config = dict(
    model='image captioner',
    dataset='rendered scenes of toy objects such as cars, trees, mugs and chairs',
    train_examples=195000,
    image_size=48,
    crop_scale_min=0.8,
    horizontal_flip=False,
    translate=0.06,
    rotation_deg=5,
    tokenizer='word',
    vocab_size=62,
    encoder_arch='pvt',
    encoder_norm='layernorm',
    encoder_norm_position='pre',
    encoder_activation='gelu',
    encoder_mlp_ratio=2,
    encoder_head_dim=32,
    encoder_fused_qkv=False,
    encoder_qk_norm=True,
    encoder_parallel_block=False,
    encoder_dropout=0.05,
    encoder_inner_norm=False,
    encoder_patch_size=[2, 2],
    encoder_depths=[2, 2, 2, 2],
    encoder_widths=[80, 160, 320, 640],
    fusion='cross_attention',
    decoder_width=192,
    decoder_layers=8,
    decoder_norm='rmsnorm',
    decoder_norm_position='post',
    decoder_activation='gelu',
    decoder_mlp_ratio=6,
    decoder_head_dim=32,
    decoder_fused_qkv=False,
    decoder_bias='all',
    decoder_qk_norm=True,
    decoder_parallel_block=False,
    decoder_inner_norm=False,
    decoder_positions='learned',
    decoder_cross_attention_every=2,
    decoder_tie_embeddings=False,
    init='xavier_uniform',
    residual_init='none',
    optimizer='soap',
    beta2=0.95,
    learning_rate=0.0012,
    beta1=0.95,
    shampoo_beta=0.95,
    eps=1e-08,
    precondition_frequency=20,
    max_precond_dim=1024,
    one_sided=False,
    adamw_lr_other_params=0.0019,
    max_steps=3400,
    batch_size=64,
    epochs=1.1,
    lr_schedule='wsd',
    decay_fraction=0.3,
    final_lr_fraction=0.01,
    warmup_steps=680,
    weight_decay=0.3,
    adamw_weight_decay_other_params=0.05,
)
Rows from block 5 of the image encoder of a small image captioner, named by matrix and row number. Rows with one number belong to one neuron. Each number is 500 + 50 x the weight over its row's rms, rounded and kept within 0 to 999. All counts start at 0. Numbers have three digits each. After the name is the row's rms in percent of the matrix's.
After each neuron's rows are labels from the 100 images, of 14976, where the neuron reaches its highest value: "peak on" is the class under the peak. Only what is clearly more common there than usual is listed. The data: rendered scenes of toy objects such as cars, trees, mugs and chairs. In brackets: how many of the 100.
# fc1: MLP up (encoder.blocks.5.mlp.fc1.weight, 640x320), inputs 160-239
# fc2: MLP down (encoder.blocks.5.mlp.fc2.weight, 320x640, transposed), outputs 160-239

fc1.116 106:521508575602480498494413507378478610537437562556530429480607504444507462587437526413508506531511562486458495523576532507594400514539513555443558478587556477453542502444472454426552421560517578573451478446453497467536483472524481466552572462
fc2.116 108:484556461445520588607550439499530475628465505464497525538469594430517473434463498489540413555559411442473521511455506505552427465521548615428533469605533497478505506479398555420436473464536480484426555521547407455520399449495550519533583453
peak on: snowman (34)

fc1.183 120:499516521443410521429516409484526522468529442620588556558528489482559501501564409474394512470520535517511476499498511606473491457500523502563562576473477527523443456484542570443490468503383440461494454516505521421423527557471520514489546528
fc2.183 113:511489483579573576486555548496565466450470419478493489530554571473528558549549501519549462410599572536491519546535500411522515471477509544614544599505493498498405457550453502525399481472435474520435506543484547496512550525518592544473491512
peak on: arch (35)

fc1.178 092:488474570412495537466526461488534566501463469502453467431490555430503552517576440430501535503553497470418397430553534484548484551478507491485378478478509501569556479516464425569502551484485605487588491556496487491477501508567494448460556450
fc2.178 092:467532485471546497481599509459471530527570490452529467524522507463554532468493528408417519412608470503540578528480378488466518463446508478474399536601461562538414569440487440596416499511533503406513554448404517452458524459528385475541473445
peak on: mushroom (35); house (27)

fc1.74 107:474524408536460497467523513407333598478501499483472529484527481479506498515445482503472534677559455421474459371479427531431515531456436498480490521459427497527512515468432513516514503555457483509525552448549441504512479489520491550516476544
fc2.74 102:497542500543589490409529458511402485480539454490416501468563517437493517486459547498541448433537542560465413450532528528557607511444406450451582507512480599489585450510520514517462532478481492559485607501497600488476569529532587541467409461
peak on: umbrella (33)

fc1.341 102:565560491463494555535523478520531420583473468500505546475607455504480636516513456487545492437504386450403495385505490491465593453626394526468462539469533439523587545547492488457560518519510536552493494487526533365429442553419533431495436495
fc2.341 104:445487393522525441526566502591495471412489506489584440496518567555538544432424499492568447448487505484480551560522477588462506534503579433410525492539431457495421494412550489428409479493484521445525486457590472573478464491452508520494561516
peak on: mushroom (39)

fc1.213 099:501493518510464557558557474551600466493531515512489579497507528632406557601529469452520477502450472483555474479496530526495570504449390543423366455422556524506493565584441498458493543491408508539472446516417485438539546521555500467480465455
fc2.213 097:536448494565483500520521620445644509544452508551460502503455463462485478460594483494520555573511485574559485478558547453467459476546507507417487410554495502529474467525436428538604487474486527502484459471541540499516447560555492490471468514
peak on: boat (25)

fc1.199 104:489557520517540581544478457461489495513448518501458489535522494578383478478521484507514561483542496488598539517543559429384491455567584456569527561504649582535533457481551542466601532530495591484422617484396498482499620476537499423506489535
fc2.199 101:442515501559548504494497483523501545500545519552577487610447468436552580427471512551501470589573462514589458546478481527472469581382566507405554479508502453579426448549457446449529502548484396549483493456616444493435494456585409530482452516
peak on: teapot (45)

fc1.489 098:454589494489557553452603464489522464538506573492544576487497496579419559528548444531620556476410441572537487464553487484399590395416507516542495487465560484409415548553411503531492501512555525492478446527530544478438425556515549525415470500
fc2.489 102:514572405479515434447605549487427516528544439515522537475569588408481521548444483476505495559474549441491423547638484442459525499549466494547499492477529472401492419374456496456531606436449593452515538413468564487426529483519454509516535561
peak on: truck (48)

fc1.301 120:565486537494408579558605604485510539586516585462423552447548447508578493506477519480541497534517558487455421577378421450434479520516420391587599470438496500474473479556513560484554574534510496544487486511562523486552406554582447412533552518
fc2.301 124:466516467409513480495430449435440558413441481524508575468406491498479484489499408500517539517510392477486522515547416558486531542502461504444496498458418480573508548628461664577463556506454493519445583522431477550430480456532537485550544406
peak on: truck (42)

fc1.428 086:521535541559532495522492525465463412475481524614457525423545533527467535510575531463597607502572501351406503457498582485494489458584625506471552447409502459503493560560463553507471432555534517453552496488457440451564498538456461515532513490
fc2.428 090:516537502487594506544466495399487588398565404446482588456445485543344488408585500525513472500395441501555449528545448480507494499444541518546507477477519478493492488546509461581542484375494527568454538417441528529462595443527580505451455553
peak on: table (27)

fc1.381 081:500588566410456523508513570478516469527479507485510508500470497491421473466537556464453539514389562446544445454591407487490548487485574424438479608525531469497513597461470379489513444517569402484469481475570473525433431439538596441594498496
fc2.381 079:506488538475416544517463505424494507537551448459484560492456490509420461577474535540437583538534441557419410558506525534420431452460439563580559470442558445532506478486531436461493524522532524487510466487493479537519450525557463502527487420
peak on: snowman (31)

fc1.559 121:439419446500486575462439529495574451575486403438492515507438505481503540548485515419424417489564518590440445590496466417498506497504464530396521479496449461393526460476467450426452540526583472549491517557527548540521458480464470499399503541
fc2.559 111:585544511525590534472451530536463536481416500590513560445594467592533503490545451540442493559562501468525544562428519504505488570478522514424536413499528616453610553553443456508615522457354474498507426559442565540548526445496458464524543516
peak on: sofa (26)

fc1.30 100:481516540534516523487461535658522434575441484568525423514445443506481520556553555557420453417473492478521506461547516530571483419489511510464447521530538516428567553520576540508508474458463494493480488446499517536464560533555501546447600506
fc2.30 104:509497492476513480539512515446542568462449388537494438386556471486608506513499524582553488449464521463444497385530548478453533493494539482488600382530575566546543459538441549433545514551525514441457539511486519482441468474475429447463547504
peak on: house (25)

fc1.164 114:458388414513547558556465444528584522548493490467405468495481424500531454531457459490546504433430532398609529479485391480524442575392429494573462477481439581593542479466423489484577535466452474560534486499456510526489512538553497551539519583
fc2.164 114:560513570435516512484646555451499428534545478454497501482484531511510483425493466551569410554505543547508474507457542458546401524502493523566534532443527567503578595510463535467557553459485511437443506588515530476525659491537461455579514531
peak on: house (25)

fc1.45 103:525516459507427572645517502584517423430490400533448469508504602524432499484530531474515575456620526551478538592596542481543453451557475422549511467500580482520490490490438516490480476443488549573399525494543510522573523520508560561512419520
fc2.45 107:428502547516461529447534506437501416469489464530450579596602465417425514443505530574546551433518470497482500479439552538434429519563460607498532440506478555477408498500542474545490498436474450477590483438532533502477587434412563501527504395
peak on: hammer (33)

fc1.37 096:491484539540524578532538480427472445576492523385579527412424542526520370499532521454507456519489444531505412426492488496577466570502477477473521397486574562453562549516489525602568484483493534518499519404497470466517424539623539411562405571
fc2.37 098:574526465516504530590537544546511404416503446562606550457506629495533481495533497437540418504513487508531480561527466429538578521534498450485485536581479534550416527496454371516544459451395488546511489537493493552523536483507464481510566529
peak on: mushroom (34)

fc1.202 122:514514534503505483601520556443502495393468507570509575509485463575571536436444472453611351444514484584488450532466478494561515585585589516469561467433495527505485511491537574509516610464498462528527480476485439542518474501449441490525504488
fc2.202 117:441545533551520436450432544461542535517516489532552551443561397562498469447457537455523544492502533467482383493538489535401434412506472479443475469478433505478472483487556465470557511525415545445558422411530510513473592602512510575527547492
peak on: trophy (45)

fc1.294 132:601533550530487431585475456519463518585556584500468568443563608527516481597575525415447508550542485537450508559544480533431489475492499396481522565481528474444537490417405500576467491534495590564468570455462471488525467489554530522548506505
fc2.294 127:451604522533497601606521486526511500541509433453465459407434473479459447539398456558484459471566494527561488526487539491427430493590553453471594411508537505553554474506524561525454470539431454468491471519583563433398473512547479466416457528
peak on: barrel (47)

fc1.148 119:553494502503548535522582491479589469547471479550456513588388453401533458596567491584458478453504498531563513563467604421547485577547456438595491589490444530585577541467525528510432541470392582510417448492514497466462539527554553530546507484
fc2.148 111:552456522524588590584540539455518536497632406518445522559545548538508464530533511510535547461570514463518445489541398510433398497470511503555587488454505464526418512489487567546472478595569463508642461533495508459520456528422482508476491533
peak on: table (31)

fc1.170 128:515492426617385505542546531503506561487513501508492536429563619472439485502504476569553472548449403472492452440443429510582510508474477411540432563544487528487533447433464473516454494474572442475439527553554550497494536530392536491516491498
fc2.170 121:545490564574490429600489533447417586506474476513495461448472519406548424523491507412552534651538569551513411472368496506523442519592572475531511497479449528520468495608452416469579413619597550481458535457411513438472498468416485559468505427
peak on: table (29)

fc1.15 080:499457426463594474500444506579489572506581529580478423506485467475488381492492553452548521445415408514551568501489465512542433458500450515495547576495437491472485437525439526532505435465487497455456473503425490462526529563456537449500407524
fc2.15 083:431524546531484441531542508470503509520518451492573471574524443488500484504565455473490513535502601531505614430503533493518512498577537463544485362566592578464513496492516551531502504543463546558620458559505547591454482459414530446488504472
peak on: boat (27)

fc1.7 132:546419491535482447557416567543561493445573465471572483491511495485473563518431479482565565502358571426403507453542541592456461563476486605561502469514464494473556480437476483532486508460525487479521454462439573528555498518556522427500453436
fc2.7 130:490494592465538373523499575559523525505542528472541528549503465575501511530449457400536480521435543521538514538423484516480425476546477493520584538441475506546443437486434533505491487529522491418601463513534441485583662499521488528559534525
peak on: house (32)

fc1.463 092:494513559538621482434529461441502560511509503476420463486524454534480498447537543473470506447541498495509626558534406481480461566484448506426435491536595503565594493462466485392534494450522561532529461473490567515400465440554501434515459548
fc2.463 091:501491480537493475545483423572468613493519570487474442519507499420481505595584540406403592404430440555524483590457498514569500562477460456500432526529527629509445468503614479588468474538448473575426484532474554436473422612462581500483552468
peak on: tree (67)

fc1.617 102:455459463466425493508537498481480478484576601594601416517355529498540470495454473510499412540508562510565514539452523536475443498489488449512572448523459451419619417504519473532455519452443543444498522463519527555463518427491590460533460405
fc2.617 099:431548520482518515547428439536490565517447487499491558542457516548505389535396477519504495496418512473430542458518524457409487577476409604486462493352481514480508539453512457504420427413589517516365496525499452424415614469475531523492474394
peak on: mug (33)

fc1.255 102:614510483505567488412512456487451569508555549439524527484494454541518529482403548481478481406397535539518542535467433493387545459450537543505499461365475413408517447548610511485444513457483447453527493546479502495485533517372438516438434647
fc2.255 100:462515600492537540512549410571522514514466465599493591483535538482524488587597510542525413553488502448465518494486450467400540478559519429578504544462449471494442460461559466515567484453581420529490503506559537541599514518627502531535553443
peak on: barrel (41)

fc1.601 110:521543555469382499512551510630559562459391491527513516588438450536467530389462571572526478547552406605545462469504427526512532631513490540424444544563456478494535512595564458481437460562530560489428623474478462473549535447505478483553512452
fc2.601 115:394549501544577477536391429457517552611510475491464511545466524569550577512473496469556570478493529491469521557543454341590511516442519405592491519524516482569416536433378471596531475566477504506479553596512524509513469452522486488493568445
peak on: arch (28)

fc1.395 082:470540458600449492554418579556639531561542570549574519468482478476477504452547552487395552477570433436487473470503545384503560626384494550493543521502503494516589475420566549496469561515477402522481547418559471573509470546463471465378435495
fc2.395 087:454525501515537571511525538519525470548496442475526506450521426512429541506523509529457602499610468525469422479486471439458482652416478512601535518487542478511495563393587474498455501503519560546542563436568508430545456493443485526408440487
peak on: table (25)

fc1.272 113:495538564492477517512531473459454517496525473517484529489523477491454483438485484506516424510457517532536464501539518500618605507513523509519533526430513562484579517472613476377624440560481523445513624546500442482559509565472544499553463578
fc2.272 116:577485447532447517435569493453577511476490509525523515534565562495442538523465587616619508415517589467523412519519501470492503481422525473559478528498629565482475508481518616499479489549540584580450530469544540394526467512500553520469456449
peak on: tree (27)

fc1.216 084:482510479470553520481521478478581517444480480602524502462472485522537499514411470525594522532417463499491511420554477452521513527464555539404420473528523490454536473580550513470374564553513517506518528512445449499554459487469473487584481463
fc2.216 081:445507451510514586554509416520549474512455523465493432480388536527611400431451533473603493479531441492480624633453555509459515472513496548466456478525468515525448549523510533577456438459501525496516471492468480464411549413519571592485513434
peak on: mushroom (25)

fc1.108 091:437503486487501546470541415470482468603456491515573500420519422578431543576486500539537581492532439551514478627450418516542508438586378456545478443524577466508479471566327518487546482491536475510457475434504504523463444522496520387486590468
fc2.108 088:442460438496540452564452556421528519561537558533506612442423417463509401546548453538428497486468394567488430480558558554547557492522551387426570474551465428549456546469525564531513526484492494491523536507443449533473495491427512439490467497
peak on: house (34)

fc1.587 100:408460426491537451388487494526442494538579586537449529392462528537476399544521520545565461435489498523471417490550504459578577532529453486472461526475476459550451507523512506481446483581558547512461549438450473444470491597461534498514531492
fc2.587 103:516551491484580514488445597484564606489491540564450503511552427524528460468526422465427435478421512490567475567548471454470468588455495462510522504481506535504465478567507569508501457529464429584528465550470518493492586576527528535516545576
peak on: boat (46)

fc1.386 130:468475522450465529463553482447441462540495468526477505484532577551525536437437634446561586432500483407463497503477513488441478478591497505509615485528592496437430504591598460583477480362533482508534440456487536497410420400474496414542513553
fc2.386 116:492483571434485396486536490445511419349400482495538468525557561437488456481528421495465519537495482502516472489533502546501452627469493505547405408441464487478539533434503602421440506519560494500396434467480501432424503498473594498545402428
peak on: teapot (30)

fc1.83 148:595496570445513485510499582390555536465495533550582459546519563530506399643565557488491510470555519556426504428426492473429390394526507488586502512496546474444568466466516459442509426457510528491597541455499568551467501397423560540478520482
fc2.83 132:551552485445388478542569582565579496425503417432529429516428547529519457471576561559447508587470513565496505454530548557478430471408534425467410505422477382581474535505500472613535539417516447530545499484523455521417547476571485538498390474
peak on: snowman (26)

fc1.579 113:561481452429497406550466495506417496534526508511567428476516528541587467514451504442497538583401542436453512412480435496516479468472421502402482435544548485429521467469541539437593559513516528540497579407518564492474500487505503474506499471
fc2.579 118:556540535533532518511574505514470472472517450516480553535541521488454476479573549519575459555375508447547522504544432507483445524551447477464531378499530442526483525565537509423470559494419549561490520571542535495532458508475563514521496485
peak on: teapot (35)

fc1.525 095:451445538526427459534473469558458515561548407554528610566564517425489491597501473526514505535519495534540543455529569502523586382396558497463560532528456477517455542447539470595468571416461491490611492464532429519448448515501476451482512479
fc2.525 097:447492470461523509527482495494487493384565528438527544526557572388436408521555408485418458438514509430552558530561417484516515470536540537514468594459591476443481532519471570546500479461500443539502433360417506453562492490442505517586515530
peak on: arch (25)

fc1.136 118:462616606480532458538526560492477465482468455513425539510513451457532499486575517522413559432624466594551478554520507392501473547519422555394521516533447498446482472556523480581496481508557489533511479565512509366588534511523523515566610412
fc2.136 115:589467435455518447448551466461493454648451558463493570499492475472448429543535539551418546455408524576501534527473460468431570459510481526496543569496473536549542533493465500453511501472528578483471526484438524573470495488482527489558457494
peak on: chair (29)

fc1.188 114:533511404512545526510532560498485464550478469579532494486491523476560481455525445550562498511520480518484418454508504589571449452527432612486522437472612592439523589462454493572475440504472501495520538389552466458540465539397497478515448501
fc2.188 119:523478583558581499420480586565526572529646501478542485524489468475582505518472490512540513465423517494561481517537534516460449357564551593649498441502551428474426416546467417575514495580577511511477540501542379477572456397606444528474504460
peak on: arch (27)

fc1.583 095:572475457539495522502497552535512477549459532441549494530471503468450589495496455626457573461500520455531537445499461510410490473538423432577488519563485473473454449523430555464550494518509491480560495491408537471484494533509558488501440525
fc2.583 099:435538483468578487518577488434599458524469409520561428425375444553480429413572491557549432531455415462475484548544568528437455528575473465482599545530567477485485483396459502447484571539575503541535475447579548472548457588565557563544510541
peak on: car (30)

fc1.279 106:528492505482524513579442431416435561594412580490477486556461501537546573499547584411421512554443451439511478536473518537521543480494495480530577443485480586492469395475531430527524519450516484530507531542489522484496519441500461474576422579
fc2.279 102:461483553580577526434441451447521534397496502473531574508502543468483530473531520546460442506534423477537492464558496440480545567554552500494443456359572485510460583496418568457509467455528569549505460582479457495508461580566583434517449513
peak on: boat (35)

fc1.91 106:514600369599583527494510592490491488468434534505470521413498448593537489489468478405423438568450502434466519497493453571562498496504487434440459395592520435466508524414464421491544610457513534409537425524517464424477331531542542541489434509
fc2.91 110:464489484482533453533533555534478590422500622471472443503469505587531565523492451552481494516588496471489494467522458441568541515540560520546490564418544455517525454556465584623496538489521494440506482478478461516517436522495490516411442433
peak on: arch (27)

fc1.574 081:568545556501477531498516486423566436411522463562472507499540469552486515581435484531486489604491404525510396458595536506543528478476515530557555560554480455483555483482524418460484409496522572444499484542480590496491469493356407569431470534
fc2.574 085:592543512473457511478518486500562484601413547501520434555542476484557472469550512536513483552433440478569503550503434462572443516475454496606493486532541553476531572445526473467508505537475409468583503510439584532552562511577484493573426516
peak on: truck (40)

fc1.364 088:467553556542463496612446489446515501467540511440485440515541453507532580456445513540534505529536560456524479538532572561504514436559593540539485444426497492419518428528532427631503602428483498496463490504448518532480464454576598518561496495
fc2.364 092:513394530451415439596508559479439552424520478410472480389446511599541528559443418442525501574465445585552494571429468485495488493479484494645468514513496621589454548483497503505420528536514490492523513507485476534595588574461530505497482560
peak on: house (27)

fc1.265 100:519614503473545526493493508444485475458570463456555544475497404504477507526465447564518490375482537536517546519513598500500448483527406476457510422636501461487561525432439384446483589502448571520394509587427454519516511472439461435478505510
fc2.265 092:589568485553501548422450494555473539572442590569550522448598508501518512621542519444483444513494450517480462505449544511455399461551455466503540481556480520560569466399487535512446536486549520527404585575523504583433460562525489489546448500
peak on: chair (41)

fc1.446 124:475506551453472544502492503515541511488384458526494443456469561482526514484541496533460572490581485498515481513450492479601491594487547501486505380546470496472558531468477479459540521353461457617400473461589480544565415492490453550590553461
fc2.446 126:458392541496570440453580492434428485463560422395475542498553398527525607463451570556537505434538412426541509490501573374554482468509486547398497474605510495445460498466569565475461497516567505486408581439486461494434469546519434528556461478
peak on: umbrella (37); lamp (34)

fc1.280 095:410578548478449520466440510462499496448514549502476494454467511520456538411486400522510494454527570550515461500535546503519484455488563443449495478519606495505461488406473504479599512419474468540423569443498607454536384456458519374525446581
fc2.280 098:517515499525541509457443556467463467506503504492499467479479539487508502463462633457459542539438490457500552552513465503506457452466560537431470568460471551440513488512499529636503486471456386513454486524488501530486464484505492514559456503
peak on: truck (40)

fc1.307 085:538524481522525559510446399471406552542579542540467475485518474549511526478510485528533516459485485499436480529519466465590470444539554538453546440471504476466490560447533550462517469537449569487521526519455548571430497605590532500440490568
fc2.307 079:464488375490464517495461461570459537434416465504545443547602490590561541409486564562573487489539433539526519542543397602457520565520463493547420552393530447536491466480536506566425453558566494428475504499515560597522444613525502558501419439
peak on: snowman (37)

fc1.41 098:488500464474446536446496527485577434475576604460500421540467395565515536471481529521552399525477545518572519539524490471414544586586477549467511459462476455486491541364478516505584432432479451548519503521461498479463501560527419430448444459
fc2.41 091:476468532465595569528513424477505535445575441502507502418466531459395475515571470455491497500527457540432503478545513461503502545446394529475540489426597542515493504457467470550543526473497555474525466540498426514425433487562558539569504452
peak on: barrel (31)

fc1.303 108:448568560554427467472558476457531516554458462528538558490521494538461546540515520435473537480544380536475465540421531453526454538497531403593585535486518559554518549487574427447506464564436518512552522541389603536446583548478526482387562488
fc2.303 099:478510526434437502509528539481549548435509514459455437503384462508566505529474414461520562555456434441511611469519530541522407599403498506464463482480514491562418439521519539547413510508441512491502492369486482481517491468546501481498486605
peak on: snowman (26); bottle (25)

fc1.519 097:463506507474555458429485470487433557490507492523466574543557526550470468550456482479482468458536540407495515416470426553603513525524577363533479536493515542552522483529540453495529481466494401448526566573497590499469551532553425470434579495
fc2.519 092:446493449558493477389472482473533529572430606449513526519591364447448603401536549471480484515490506454599526435426498490485508491493603580406457515531473514466466547517558523465449492563441547445502502483525508590527498525432496571544429528
peak on: rocket (30)